{"encoder_conv_stem": false, "decoder_fused_qkv": true, "decoder_tie_embeddings": false}
Rows from block 3 of the text decoder, named by matrix and row number. Rows with one number belong to one attention dimension. Each number is 500 + 50 x the weight over its row's rms, rounded and kept within 0 to 999. All counts start at 0. Numbers have three digits each. After the name is the row's rms in percent of the matrix's.
# v: attention query, key and value (stacked) (decoder.blocks.3.attn.qkv.weight, 384x128, the v third), inputs 0-127
# proj: attention output (decoder.blocks.3.attn.proj.weight, 128x128, transposed), outputs 0-127
v.56 113:527462604486480470416426474514496465532478478523451428512446446468522450530511580470497426531557534427486459393467588534496454498552465553479503427434532557458570457532490555530517498569494528527491465529396445555501412535574570465546508501508487482495507464483600542568576454492502561512477667550447450518449581551452498540504426448473455567458526511492536418486597491481496489637514
v.57 088:464476483453532564518460446504544541383482460549534511518524473478435475494438511461498470511452449451446496409516562472466509476481419432501611472606504560490464449561547446487516524460437595498474481490559513533496552521466460506556508514520470547585526553532533486424459486596517443432531566473592468428363464506420472519486543440479506498550632556590559458452473448598557567562542
v.58 093:548508440501554395542504392462624478523545473541501444489458531509507550405526447568419510543482487470508460515422497437467508589550385476469565484488545521558442518558498581481492516529559532465512542503554517547523490465428466564535460518537514520476479557486601565532576506462512392509550545525407465564452520464499465532493549508446473399474634469556424422443491551565514580504549
v.59 103:539503480590489497466488505506498481413557496508573546457480504433449508508459471488405468515556458424406485546555527502453537442437576531525412476383540544575427529446369437534510531509540484464422538385479545550495578569466476497523516586524566515645516520473480548483498513564521486432489481557544495577539436478586479498563580515560494480513497498542557470609481458498529417545492
v.60 108:534493510484444535516563413488438442448426474571471464490493450456453557481481430403532493555564471638421506476454549520511549535568522559538529516505429540477458474539519470447386580603488531455606488521415510531523494564471532414508422456463535569477496463487611518463493573405498446497489372508530559498526463471577442506468449542484541614543566495462488533516510532549510508531528
v.61 104:516493544483480477533530485536477441537506505563491493464486548583616511473519505487451483493501499442493479418502383553496501396574563441470525551561487482447422539548490571503533453420523504480567475449449444593462577544572572526530482467588462597543523515439481494539409608465594524507478583460528474553491475512531444474488526472550574439549514360496490590394530413448473494486484
v.62 103:552478520475527499462484507505527470588429605445570517521477586432583486574486465490479466515491545555518540413495426495465661523505513387493529418465459512518453476422386564450559494575413514471430514503500565524453487570434506558454557388408522532533508435500446452438428520482505478572523480572411570436502509462472519563550540549469531463504504526510503512478440534463540512525571
v.63 102:501507457492505477511537428544515569508384493576492602449495532460586483487562566544413513591571485543439562430459506573546576554548518481539477494470515452527533526443489450514499527527507537448516480568489461489515448517472456389525432493519448345542520494486506520499535511459497485527470492451395461627532560550498513506406532449492615428392474535502393515547474546572467512481555
v.64 097:575496507487436544476508477544504534468449524542515488516542518497546483464402462461447368462471538410536461529517502479497531506501572500525566461457435495514530476514486497588527464463392536503562509414431560460525437537595428565504498529546392536504612565489568623525455493527523548526492442509522532521421471416638539541491473585517444431495537528573483532464432483579478574416502
v.65 088:461512450454443510525446422527518531505501494465469475422400516435468501417503426491561525537549427496559513495537504527426537402454563531538412385476557520486508552465488597569522482446511543427523522498511556479393572540487457547546552505427462478493412527466441542525499568528429545479662532504491573466513493485491465432522535508448431479505417535462486469577474475569495460580380
v.66 089:506506486531524399556429483590466492502490498454467582460501507453527461485455517519543548463383497462512490567395521511425466550597570570562462542468487438487583479557610458512554553545459494544510539511472519496356488571571462470529443466463516445513560534486546473463506545575565462441485502539513608525442467482450490518563495389534479427537597489523545489528481593609531437508509
v.67 089:558483524563464501475505555432476434501555530500499505457416489477549551501432439504447518498475455544496491455368533545528451469442531501496477479496466546554454478542555608387495598517435524612516451503583509476516367503416458502487451597465522467521485558532376539442505512540477543417448495584543441509536523542564455441426578500463464503602532499461506478495497574559507471501606
v.68 080:467549493597577557439467546454503338441515604435564541514518508549473426444583551540494506644497571545389447474395428479497491552539511500549453472509445427508510459518505553480551501517575491385429435500534562517487457490488444465576520483459432507464506477481546511470426450529465475477510477514453475577469389502523547521553451497468475539530521552513492507559530541557517404482483
v.69 098:520503484532507481436479499443594488505475466427480526494472420463504450481546479458684502488524542497554451580529398572485449527457473435511537553544571518503592518538491609587495503490554460524480447469496411411551517574478411574511456573416544500568470467490471485474507429479518526497491490532536537560516471536504482476518476495478590506433401508618432572432473594427518470461466
v.70 095:492531508445522478527492511523458466438417506526581529556488564488530378524469443422363407446520466625441513374496475551494565405485481473548520442483541540464553515519476487514549485457469511516566445472627500581456486522544504458474484567455454565501518473480510528530465577421483442498545587537507477605522547436538602510555518461537557523534453479520467477557540544427476454473586
v.71 088:504481564498437465630495504452489542525581511512479445498537534586519491424503484479601495456519422448484489332543520488569587506489461489466582487430422447500513539525525546533391400516497452476423481515505594499467566496421463521512513509508566635468473553495513490492564485458429529473515434576474523569439497485535433574462464468525400584500517508565505519456524460440451442487470
v.72 090:458474535431587601457559503445517522442509545521342425510506422470487522563533443465483560445483585657513517446535574413484491469430559469503436491504464428437486512488512437534495491607448478529472587445551506422502436592492478434552458465539523510543511591531539514445472441555527474534553481581495524579477426473472534535503472429497491476502476380505527510505521469482545484490554
v.73 086:533502477478527519588487362536422532466519442467613437460576521489445525534462553470462487562447516440511507415482534565449497448524604495434514508598541564456443469580518491550494439495429548435551471555465498460545448435595426476584461488492545495488496425493451537471486501443335420545536502496552491428502541561502422477526431467567566537478492549486484551423494507523518448506529
v.74 085:465540479501401652464440439533514483493480545420443518509521595482374492425511530520512513514466473447519404619608504590470521575523569441454443512457485549550530485544520484520471493535535449573433455548499514564519525502526459507458566451564488431509512461477507476536433449535573530471514541510495518489523564484485436470535521477588412506509378547499548462482464508357547542524434
v.75 087:588508493563480407491467442497466531552454470466559560556499507398428451538529393408543443532510468514505575446498518489447411495446433504550610516419470561486513487476498482438530458511457462552451511519474503518498545461563443444509459468548467400520521573531501541542569515533506624493510551453519522474545445497484498385526469424613473497484396552588498498633525480496477471578468
v.76 089:537544431478494458506478474503535548460542526437552449486538488493516537485565448562376448493404532498551536480516470423429534573588601521543563452440478522479449502518464495520502530383478424446531502498423487472544498455452475492499569471527609480530526546526455508487505586574539598499555481463535399607487489504477596554563409517451455531496480478549495491480456324537526536488558
v.77 083:521497482552498373566482434507585509460446435524456545497503419551389543554536454513377551508453520489453496547478530488527435502432568451519485516470498498458550436437463583491478446532547532510472550523528518510505416477467520544490525520542526521477457508482547626446492495559494408495585399502484442594488522433502544472502585614521477562467534477468456483486638539483501403579580
v.78 086:513545416488565463519440510458517546534436525463476570447374459542582528480466510480508573476505575513511486522517550452478511511516456606519546547388475537489446561470572541489512438522624496482541440518563459441531448525560508446651602475576441549528507441475461504487509492554543550486416481537416441490579529603520538420437527515434504470597522454476520471471440470495464518457559
v.79 094:494493571480538639540473468474590427420339502578479467585507471434430566506545379458439522538415546559495488516450511601531489485562484497423494494430490502476504498448530545440499494452495518500566479495501442558586569540479531471482516430549414532512581549491491412515482567490468519560507388426518518516505431560480471517523521532433467547478450444501453569494507517542447519462578
v.80 118:525512469500530544498554421454507553418505515558397426466414521569500450542541538520337501456522516488496438482455572524486493476514523451503479497526508418529606496478505453610484429482473529543489485448573544479547417480419556520493487475543538530478590522472540568414573548555480506534509519480487381516465484445451582520472433589554572428449426455563579550415487459547498482458516
v.81 100:520516543488450491474475476484491487488493542668449566528500562454632418400485553526558496522424537482455535420502514477494604607488477529467467555464575538556569534472523522510492489474481461472531543472450436542550468427407523453548528518593497483497404541497551550627487454508455562489423514446470422488490480555484533501457437471537471425582527537422475544468581584474452524485533
v.82 089:497527533506476529492481496501492510462487537503527519486440494525543609464489469493445553545460487459493494552482509592587501583498444452504417472485518438456520492430521570588505523456452508530562450471498547469502494500493472516413430543551426303557454557448472445537432540599586521423490443466516486468432475446511559611462512492547432550590499543492603558548543406575507509544576
v.83 104:539536409548426490574486504540620494420574567427538527457493476410481453553509540603484546517568424526510542567608494560537413532457454523471431512532478502456482459500503489533388450492502570413436389481531468397485471488601440428412499544440534556497512439488485436487538494547478454575484471483489568505506523541556560511503536495466474448472518453480479552396570518514514473540452
v.84 101:498484601475570524509416419473479523525535477450519477536560591475353495543434494527467556534527466422503557473451517490485543587527437477460501494508463487361521496425576504588385490555439443479446496526458469568426547426583506478480532561550503473428506489486574439632539446503482470506579436513536545458423427494528520528487498514551476544452465513516478404467575560518516525474492
v.85 100:510519461443437445380452554594493489516507510477486462529540541571500571477519528588519536516551509519477417431577630477450464514423511454595580506464512601484500496391490477485474473557528558549530511512406579418409524486538544497561517523419473468495446503497469446526447390520624578429550476511511507491428464516432524433422538541522452508520521486466475514503541608466534516517488
v.86 118:524503465490565491447503524522422448564482588430519545582547532536462472549496495462470557440574480479516493433490491518498528436402415546551524550553519498427531498454476448510539504363544543537434393525504473578411348504538512435535521460558554427550538492496547522520617534481480525475457592505532517428472463528601484480466499413521503509550479460475551481610499461425481522503414
v.87 095:338492544542522459523457595445499493583399524477505546517500491496445487575600571502558593492473539453471547482570530480506542615527480457496502559505565478530509493548388515493514423502601486539458510501518567537437460542544426519506450419521445431449464398497571478555400542553538580515409478571467491482436463530419539524448524440459495491535479466495448445439509457492469505515541
v.88 098:539549446539526545552484488517605440466401545503476405532394460505448574514461460568485486577475414545491478401509443529558498506417536589499387483531540499480454555476508551457518514435551480432593540495608539481480464485501503548463575492525482498556521562479487515474553561427493556511514541457383500490506585498500499415447604533538444503490469448501487400472470434521451504435604
v.89 093:479512511555510506488541507371453534434548510512415599497497486578471483533511426510485496405473543480532490507429524459419529531486459428435428463524561572524511497440477378497564485561481461470525445476517445452490499483473475611589546557380497423520461461517466509542474560546489519489567502460403445511565560543490443539470570523582612544388493473438580419516472506566515512528521
v.90 102:572505552537509557372535497491485488456463499519428552455455495495509543502495514471561483511513517513471510569502434385459489499520596470530511544473585561425478539501454631535537477474501557505467430511509609544608543477586448430524509566456557460450386480512439507523538435539511544441573534491482525403481368469481544491489473501513524533476407453434429618496557539501558543510450
v.91 111:520463533457574520469452521537565463432529479458416513548476400552625438533465539556483514510562500632463532466566427535417469581532445504518512499503524503576516491448432421505483535554485490560489450497555456634581556542404525374509556554509534410498513488524400538472524482468446486514433515435498460385482573479508538571515481480436474564500525428530470501514552515481502452488467
v.92 103:492502482517481553482537461502593537600466484531441528532514528561578593507448502517584549574576399473492529529447410487572458464440491447392462522552510436564453489469516485458468409527543561537517489526533430518559472509505568547465488528334474582435504462503482464534610512421515505472547525457505483448531451409448535544491513596424546424505517462459533497534476456547420576500454
v.93 112:527475656636484428487577475494474454503532500504541489566608472517527519419508497517561414502512417532543449480621536544566543569561527510495508572480530533403499505389502500487532504446503508480610448572496442464518508485421523522450481454442462503405465422491525601466437527544566528451438447494510541437487538468456500557484502549536452574410462510488521466446478522499501590516532
v.94 103:446498490530555492576520524529440496468579501519458465407536447532592432466535471513560523529500511601419518401512470537503555527510447460521434500484551472471525573522525510603427453519518532494532480457555516527551556545449530434498486459502538546550429511500541505473495526415411409509602561541434546525390533436486395512502483507525552457592483379527573518508463447393447500588575
v.95 094:475486480562516463483531501485498425494633566503529512466426526512555536485522493535475532523522427487527416505428469596499535566457537455545458521489563437436508552627471483555540518484558544400531348475599475477519482533503473508472417408502435543470478569505491510513539582452389583604438460527518423466537463540549408448469435451501530478502472478485435509554502557568502520560451
v.96 109:452518573529448461586644505451532495562519473547463528536454474493532416486598469462488457531514513550498523461603552460520504413583525549443614575620472568505457508481572546508570501429478493509522477514457458563578466443302543443510480506469463461464541402473505524540538524465461424473533526466428505470487475462482550502479523516470543551427506474510515602446455474502486513490536
v.97 108:504478500552491600462531566508513509496493429539500485438680516513489500450574507591508514441464419409429496530520481519494556504584405534528512502459484558534524482446476515538523539541461527373514520474425493375504415454414488549575433509442556564503501486489512500483500355533567458551491543436514440522466507470515471471456577577586492544588536516484456470479515505552480546433544
v.98 106:495501392570444500499563506460458420494545590442504491430535438479449460543526444429515361493495438432509489661457564573509547555437630467528442466511544440518481443475500525518499530537504540515531506440415472555500489523524493505513481563517506485509472496501464588545442530547476439433637501550531531567403508505481510406475590485489502591507550511546501559488433532459500499578502
v.99 101:552509506541563465493491483520546521512490508472472470480451522443486525536446492485332477501440543492568508443506505545474483477482611525448422475523500525417546512558475645571534505568440522450557505507521538427547514431390534456484510427442570493474537494527399470477475500550459439538524490466519416521490591628539538477513538463516556433423485496458444520406498587435514416408551
v.100 094:549513527503542470433376444425538417443523578458526512509547491529446414520496465539496482522485412497530489498563557503445504517472540464509449540427467398499544572468457575560523486449606502475553505493505478471497424535458479564487449472529504501483546510518619499499565500539595557576512463453546517405491328515587542551434491466418446521521538446486483482536510535543565539376539
v.101 101:495459492461475570505550493558544456444499491588516487493465464465457439536499459498488544555410493454482361458417499434417488527528501477477452465566472509474408559437602476404490512440491513443538454523553461477476571545468574448478508526495447534552540494526481483564585552471537555476556434548490458402567537574484518494407434512591450572569480561544553563535597479533513535549620
v.102 097:510502449474597550578472534496553371485440529494472467553500441540454521479573513539485538532432506514561535486440533478462509496427532459509454541422602558453419499598475546402543544420581454471460545506497511563527516493382421482534554485525584472555536544560480453542500445472492446477400482508483461547410463529472538426465508452528453575611536492494430482544619474487418479517519
v.103 108:534485513504461417514508507573531550573423475477557521448413485521443488573512475488478445464438421387476516493458488649458460443450519556591516502524525450449499435452480528590538510418510402483483583477489381544501448451539460559490491459526517372489580492529477443528596547491493542559400513469516553528467512504425460523530521465533572506513528498520585508563448546510475518592424
v.104 110:409510603497438528499605447437473560430426428492557506510474474556483566497567479542526473436613527534513567554536498474579522380458470431602540486443518559479468446435514579411464486459499630552552492471510461415533480506551433574490504475526486574467566524510508431490456491554525517497481511518475489527481455470503515520538510507504497468471597388424517494603506537402546489560483
v.105 100:463472529499585532487503532408475399484490397443467443480510432502432589582508521407561543475446509511540460592587547466498423478572473530551461486509552476478490524371637504483512509489586515519500426536538456565564504577615506465472453513568559477447492411492466539497560451527547437537492501549507515420569542493517467498469478459555534512570441437528419501435567543525500524468554
v.106 095:513458536490465493445520544467475479552516576457438415459526530511477452481433388575483470532471566438446498437572556489481576419505495623502432461481434530498529482548403472500438514564514466416463481480458491509537549587515561468582487474509508602541595478504477377553521527417637507550488492521496549461580602573504470475533463454491499502526567437566551550466556529468469461550484
v.107 104:561524478458537454500400460426512461433516448494553537470456478496530500509480458497630462492439447535513463517493503498435505488430455588542399435492592566498533508559540527450494510484506491504406581468515434589548581515497495586572542458407447525464431543515527523472527509452576458518519461462520520477543526580499557455579502510557475591377562439530630570536429541527580510469487
v.108 110:558500557528526554544440472523439530432433512526471487431525495465503378421544586464550435534502479369548492479478452447494538570384524536456533556471529595427469438543524488496526445489448515534478620506523514612503480438492521478493524513584468511496490505456542497446567573518520524598487473472451418499556435542539516499482525530594465389442531573451571480485557528456483496613451
proj.56 107:490423388625447418479469539509406426446542457503514488525479527490557556505509529569525506457458459447626515445474435563530531507527511485516531528541514517554518591524608486465432486507581537466481519507504513503439498478504430578555545483491501529448598452531411486488502522519490616468430390531505437505475559433564564478438474584437507529524558488605443542503417507493576443481532
proj.57 089:528561588421448501487467569575458482541454549430566502442440571533435534469491487544442537626499608474474505590520539492518607495460499513437521541539416449531511469429587570532471526496458521523528523581505541520512508536484459556559503512532493507460499520390458439460489479394546528651530506527475600504536487543549451555457481442533503493544479521507449505510588441503420445605471
proj.58 098:424454556531556492426578452498434450466450555518508485517540470445407473470494483566454446519441389597524495440521499392471570494479516479594514538460514576483456483446523404527501576482512565508585449485552471581522508491570491523449462410543440519575524570497458527485507535500486422449534467511527599454630524564462466504432507494467440403503479527552469565468599535500428456469544
proj.59 102:435522576463574542524440514506511436566524495450522449470508508555503462488507473436644576500549458561527522415449454578506427484519513648515527546493456486542507484494448476519505505576469470564554584524518417422443534544527536538472489518470433440484514536473566478456488525514538535555446484476458522471432492458495582462503494447543441478417479421410482591452642428550552558428573
proj.60 107:587542464530453447510500470461537462504533487503465485438483468517478476471459473537459584461458549412573497475562546441508464542421498473502493561483484574478517425401413516467476431409464595368466462411593510595518469421479494451595543497471443508534505498581494539540432511498454503555541552469483407461512533507414560474551538579494503521518517459491402432540531535464506364472430
proj.61 092:511480525566537500419565509482479545437524514446490522515371554506456558480504546539532543482451546620522476531508478581502412536433509551595490539487562505574526497572589456447480569540487561460418494423530598453519515469395503464573466478634495414584565560513518447517570538435530488443462506560512436446535560513554517453598540424476492574493515474470568475496544506492469548504484
proj.62 099:548570476524519516590530484512475490517519408488454465575492450533442514432598556576546498537476495564530547499467529462567494525459502505579449551541561532499471391587543475529519525452524542535496532461547442445506454542529537468548593561462403611576578481478623506464503518528530473465519549421479537484575532548597463435498447570594492507440414469476446452456576483442509514392533
proj.63 099:482484462535571475437441591518454500501556464457494557509535423427522506511525507455436440503431415521509462573523595536453488508504493377513456584505459473471345523487517556562518470468568486408511512549438466491499490541531499476472490478370551577461530537493513452488512536515425509489516506424475472411492569551535600472490535591471522574504517516473616570555349474508476468511532
proj.64 097:476422561488485522502432480490517593521583433492529464470491502435457457555490443492508519546538533562475532461461450477480542522512554444486392568452609530450459473457521478541393460478595605561434500620534506448486541522495498563499562529525508484510482539490560513421486544542463427544539482492382525476445550558466468458464561479455369605550421470471602458551544584500477512500457
proj.65 098:465506483470510521480480495514502520562479502548413481473558456507429422491496514545415512423503525510440401450476562417525474494561429557439565578490537496519453454567517436445532485456439431509536471516528535520567328481516468542510469486541544486603379510527513522532575361527557479567442377416517498479551504534540555560513506496515459490438572441500470572505498474420574514490447
proj.66 096:528514583485462532355572556508519476460633537530580405520534439574454517462492467482456560490530538461475542482533344460514493496514429433402505551518509558516443499438504541517492602456564483493489554515519576452565538554477516601471575520483520514540378619478486505439534432510495550535507496414536411464491532472564484513445509495520460492489393465467535504507508461507495506557460
proj.67 092:455568492510338557582506494543423416495488546452492592498484520532447475499534557466412457423444534493509478563500512525522536540472421531613430565504542455509555573405551477486468532519455445410428544481492532469449515570494384455455527528482570511555451478426591520515531486461498476464400480432492509421510480416503480500552509456488581439470501551490478431597482496504574564495474
proj.68 093:522606518513510536443573497515569559513584506518520508512509496553593553502490522439476456460516535420614573476521450479472421421473530399520513536477584529535467444520524387537508526530570534551468502463455462531483472498578488483506653464456450563519415461492406489462526500445513602457566462440498603497557455494491528544475577496529523400509445519517541588513452552452497417527567
proj.69 095:591524534540493437470591519445422471475560594532474464507569490500569568541594549487480527498483432504475496432527556447558477502432488533514494519496590583532455512432457501449485546430530504559534484472525526438410518520582569455463454438494473361422497535476502397466421511499444449514468466460521503462363383526547519567439507541507463394510481506460502462549452504511432451535566
proj.70 103:541487498557511523449422478538574474517589547477495584516524483657456589566521526578488478534423525404622454523434542508571348538551451425495512491522514541593469460543490482486460510585508539548566514530467445522483483440463540464571451477527554498509513460480498453454491430515414528461543445467446519432556439493452462581532418470473563495517591462536517579483561468508481532483468
proj.71 097:472459437528528522455520545533508544541571459395455571492519480428521425539402636606453437493494508599537563523483519479493469501491491574500524453511522543548446530422523497520489526478463491564580544517511473543466467503509585523486513534518473481446426399508552527451469457537520482589466481454610565476458477472452470480588488531541483433578448505410630525589379573474489528542491
proj.72 098:495594468534493464543442438546473472408434485475554519601471590557477462510494444517458538476466520452442488564576383434536564551624588520569495555385501437543517433443508520523488478489599550448501478564479532496526496527455420517484485578457471525466538479485465551536483602484438546429474511467567448438495469592564482531511468495463560437583500553496491562439556546520502585513554
proj.73 095:577564440497502552416501527514537534578498536564475471566503497595552523496528400486508596559544488465562504436481593472559557528423494526490507423449478480514461515476481499431501460524499488614506520481499467514417528484506607533608433463560545513500473539527623449437509556566572499539555460546517575568478558575471558610506483498601493572505547502484423500421559432478470496460554
proj.74 094:532520588490550454477557546421534536455463536554448508530527421536547466538502502505475604543500470477565547445412466448521515483479550546546509490507533410448428492489425443525462450358505549535530513557458395497451562398464556493524434596487524495467401447570441442525510581485500556498505393491562447580463449492586460614490533506509506497447450489611469540508471484457465475529539
proj.75 086:464616468456448588555530442566417401515464490596397521490501468502467533479567618560415522477490506492537394476456512526514539530573508539571467546562429556521490531504515460405519533530393528472549557451522461528503506471498480486438437498465498524516426468466479466520614520487455483457517488517512475521557438490478485473479478493364579525464563538551407556559531383450565524473484
proj.76 089:445613495512479409522566477429502500592506487509432504465507557418529468476508511386528487533507552513518529369399445501501545556510457478543496484595567465462500501558580561459474559438506477501494510488654530470465471519557488528459538465536502515530438601530472530421541503478491441471471470503415554422517520505528447540565454552577422507545442537503549490610587523578503441538435
proj.77 091:530548466576509557534491482416524513493491521458573563482544548425465517480497510447548553445494553480543458403412490446511435492513408417536489520447542501484458391449504527531487507551534519592440559602517494574446555447505425423556522480552505462580528518500563344506494459410457465522461448509475515413518495510455444490450425491555447436528443518475560569487449600545442487414466
proj.78 093:417515584502405558521480554486502410390560480459500493524490476547466465505447456518539442489465485525451528445501501518454497505507490450497571524547491469548461437461572528440545541425428506484442535504487580456466463531454453465406598523401539493522493619531551541566544332399554467516479506557571456608500445405568482448519511429430568543445456504533499477548461510525490507480489
proj.79 104:492488487471467545546508439522522628528508560488508576521469629496502480487495514403573515526444507533594490452467555421467546514395513508594535534482536514467530481532566520491518432505566427521441525514543401467427480445494498403551474394535594512513554546598497502598479522478567400489519553610503537488484545539487561573465402484552566485460495600499442488449466470538479486474496
proj.80 095:528473545556564434474443504465428483445487394473541561507452502548551537541513560461557493517517457507549405556471483501536454502457459572528534509580476599559491470429557420410552538480393510465505547460464539399549530499547406545470555576414566445460499439511504387527393451409492524534500523599431565536487495578527538493452540533521560551546490455496500547488570487542499538554455
proj.81 093:491569416447490458494512468541449554516436616542454513475555449420441553501468492464523471454535450491586467538557510531488464501458513480646487435511501513513508526548463394462424491631567450473464510534504542504525536527554491540443551512422488500545593590376445469462479518512478443534547525551538575444493579463482538525506503503453488426506530564472570430531412547551623527430504
proj.82 093:487475611546556567484460456505456492500434445585513504551432496588516509586407480523506498473509484557594550612453512521506536520515505526535523493465512636481546526480373503441480548559482495547488581447408437472455552468507501522524498592428535583589469434576485556514513488487469496597490581507529519552512537562565480448482523618495565471458443488460456462497493562532448562495413
proj.83 093:439484455499551544473542567435501446576500458461615512555567518484543494424473509476561558589406477484459479453499468450440540444480551559547580522482491538539478510386554453464603516537457471563643541492483510513458419464474563476465487596529477476468448401527466428566573406528446594465576527508536410488459527504555451474543445533514464518466451475459483528491445415541479461483531
proj.84 091:461554546467557491481448446566394517436448524534478485536504433545504520442543492487478554564487488499481522494447503481493568483555547588528557465468419544469481530519488447462523557599473497556558557373497410427574455514565541553568476550540516558526582432469489541477579484515619566461511516456469467558517537561591456597559498499419470450471490527371439517457475557495534513440409
proj.85 095:466467492516570466574444492595524524527466492508483463484489492519493526473436476447480546535497498551474541487450471578497506504462521472605465477475525553490496516554506497439417428581456566486514457436524497563575385432484485540477460594508495502368450550471590547481555478505367489572439472537488492484608483475554361437554469444510583479594560470508549550557478533486394540514424
proj.86 090:494517527454533533534455513488505448431447403529504539383437462498468508412491473462478436458508606459428456468477490444570492590462552486443452559461523538465346490507470592415478551554516457452509451420574466551511471463450470604518557437548470539459528445482484523411536471541565552421440534559420494448597444446494457502412462516463477492474447499502504560454483501512506522400471
proj.87 093:427555526557493472523431516615544569450502565515429427503530474446517464507551433435552431416526502452425531488466500460526435527550510515453492394580457550542424471478466563578421525447522458541509461433473527444509532461547507448517433461591370558576499538516501572474548508493528525566501569445484469487539563541547425612502500456549509483491486568479537498532440631464558463451471
proj.88 095:557434536449481517455556396497475468463538530539538535415489627440417511451359523564462525390452575503550527557477495449525499550456503425500616541492560482488521580507460482479584472553542460467506445576430465476481536486526527474495467575467501456536529520524429487537552390401467520517516480487558524488552476487474574455473559533519464555394535496548552471586577423462508496516438
proj.89 096:485566488500531506494520487463448563476451472466500471553452440505517576575496545478466535488541441400404531562476504477490490466581490589531495596551511398494515473516429553511580633443474565443408478573542497480516530482554412460478499442512417526518433531499517364493389534419478483457441523474563515475532546457511519580475481458535498466495567541350479539510541569490443473467453
proj.90 100:535477443518589485574527554493487440566540414498549539505568582561522494466543569510578441531462531424529516507498574540491509383587449474559468463493463542467503506479566493441366448540520533569482501456563418526485493460552541639509487566466476572496414532506483493517434561563465426556465581554479539510515577530527414486596547518534540500507535524431565553613491472505492478497544
proj.91 092:490491480507516456552557563486603410450473464440562568511460600481500568398453487317440545561419574437495491463576501512475513442495527413509485556409505434440505508520545475537477509512552432542515498440429488542441548504523530513563541445518411537430505526506525492427459510469447543463435466546444599474460458425532460562517495475569459489605500413500551493525481499511458562523509
proj.92 095:535520501446570457547585486478506474501535444552502638485498504445484486449543546566577516476462541497557499563570483509562623462548489517492508530567535509592521569445511388547584447553464459421488484530522593471493482512486489432590485549461476558628530427468421363562458534536483499553513468507397459499444462587506487443495481501502470478500459503615494554477487492520492415522530
proj.93 096:538476497483493436524608521458487561470524540566479464444517546502598464603517527424484514536533374535531541493573421445530498472504571470452570495529501510529478476504460554461349450433497553533487529477498569377502510455553506474552487567452637414472603464529493556411521473566556520507533520530455469543502528507506425504560489503531526450516487578542407496553559494492533468486382
proj.94 088:513502521560483534447546487553546450504509576373530539619498473529554495477366542548489425471435436419459471509505476459546384464610473471442542531505483484507383536519498509468553513512528528454507585440499448573530481518518490512618484489408471537403550563549456446552482411487520548539506516482535463516491391561479548568558499430513554488485501524541445629500460483469514510466486
proj.95 086:518526476547481513519495458536489493499461474512484539443454416559568418582601530474531465558421559421561437480497483487500512519498489585383522483492486464499557448460524405608537486472487463558565560466447530458536455449518556424493462488486560413572583477480522472420579380555574462451508534549485504403485548512437468441567462514532522495515419549491494458415574427447591539483461
proj.96 111:550438506481497514415534526483452470480553550477539425409493463579509525471441500404428521561518530387523491554475450544464526574507423485417537533527546526457564521529500469528453588512561461588434508490540551553481482607505494528458501493527559478540545537486483509479419545533473480457538475512566507502424530403420581501603460442608469371547488451546447377454485481463476452433501
proj.97 099:513589455487456479481521417480478681556580564435613433533420519453485482420449449468559433497545518533521468522424537394432468509433502473482457435510578544521459452547520568489429482463537537439470512499477488487504544479519601501508521534509528457413528504489488482542474466432529539484465538516498446440581445570515404461416470591530566462477575518452523520559505490568456529544580
proj.98 113:465518533571530617521478380500489561533444374558482520597540485556531487552560483671497561476544502488528594520469422447509456465568509538446503499391461394423519517472531479563544539418502518500487516464533468454476564437556534553495547439569518454497487588564468451491505472516536511423455469526500527488589469477494520464467495535404524504460600504436484456472560559446496539492486
proj.99 101:512496419485529465527522564436487615459532458552485495555598569438491456477505532544579588423498522427404442515440476460588513470514506555507472391412461486503502504486465512465480563511511485471489496593480443417458529413512467481520444542520518522539493425341527513546479518486485524484411533482485453392512522488513519547422453507494456438475494569411504654564565533481509464515451
proj.100 099:604567481503591457577539391469464549486494517473512518522397539401583477507483548451523413485484571477495491448514443445471477454547441522528491425520551545537512439496441466428500527515509469540540503478503426569537619443529498493468566523446516512487590448475453559501478451490470550505514546565493569538523482575407353496423552572435514475558464504458577611505535545533536492550439
proj.101 105:520557472466541507520493474449465512545500532469515487489387457487537455469516487457455392504491470449447496530582417560509495515556451493597506586590553448526588454539356536437402420555551525489458475468547521564512448414527477557481431535489553576553487542453461503436454443473504443428537494461623490506475540482449437494547524510526504382542495498490439469430423523495481440433407
proj.102 094:485572424422420464574440483503527559536538543550466591579436606517602395472570528488511561476517501498430460439551553499558451486534455437425493502434379395586547419474443599566507465464461424528586506451453418481469537457489560475469514458503421494495500482466451529460586556537573569443525531507556546516498505474488470445507507510515478459464497464505483462542547538489558509510433
proj.103 100:443530405434515503456457471440485554529543470441457552519480478431478563430547499549507537533556528573455388419440495487480479538499547553416503412486556610602483560502486511470456492473472511473544477425525526505555586537421470532506435529499544518561524378476406389475539548533488478491533485424481590522572449557483478465413478554443396480476456450468552454456499550555492408496489
proj.104 111:484430558519428535444466534509452432469515475487477564469466516538447474533379460479495475533562480441489481469484601501432468602486541446393477567471560582553488515512561476526569579483469489496571411493449449501464457505380432409488518405435503449533602529509549405542509497515454454514503437537531592466461483462425450411501496406551502444577465491561469530458539471465537554449498
proj.105 110:518483626534476390519514481532482468406578506498549573520534568534550520393485566512538530482471481403550541538497568523514512489555552516484486555458548416416484522472456535501484454544491479440611436441541514476449559457529474464538505566414455554454459556526436509589470527540535522433482574519597457601441511522519554498484529495409532521508495551438528397569417491531566513397486
proj.106 092:434509395506504498546476465459472562458566585478537464531516529501517516389520512536488519507555432541452454438411426505533415560425564451531452471537505529568533430478480415492529483422421503482577495401463581462482447445488480545453462597466361490398563457469496574551454493569447482542534427523494523520520505485546516497491474447617565489439438482490483421518543498444455505443567
proj.107 099:519557499397533499489560511480539534551494541515431462489613480373497540448554541567542416436536545388475488495450459526469443510541612500495481491545458474589520450476472476480466574514485646436517515443505521530471540507452471550448493586517456590487480424429366498495478515438480535514525489461549529588467461599472448508478523586487512545476441507529474577579568465552553467516526
proj.108 103:452536445450456557363461514530547511579512440486437470479460432528519511573541468501516472544524487469432498488631484513442574546486440487588472383464521503567523473532557493452457525512458579503556508488422517499545417560457615544490531499396480484462467475556576489502579526495477495478508502605525526583444557497469524575457545562521559600511555427529412535497512417541521564468445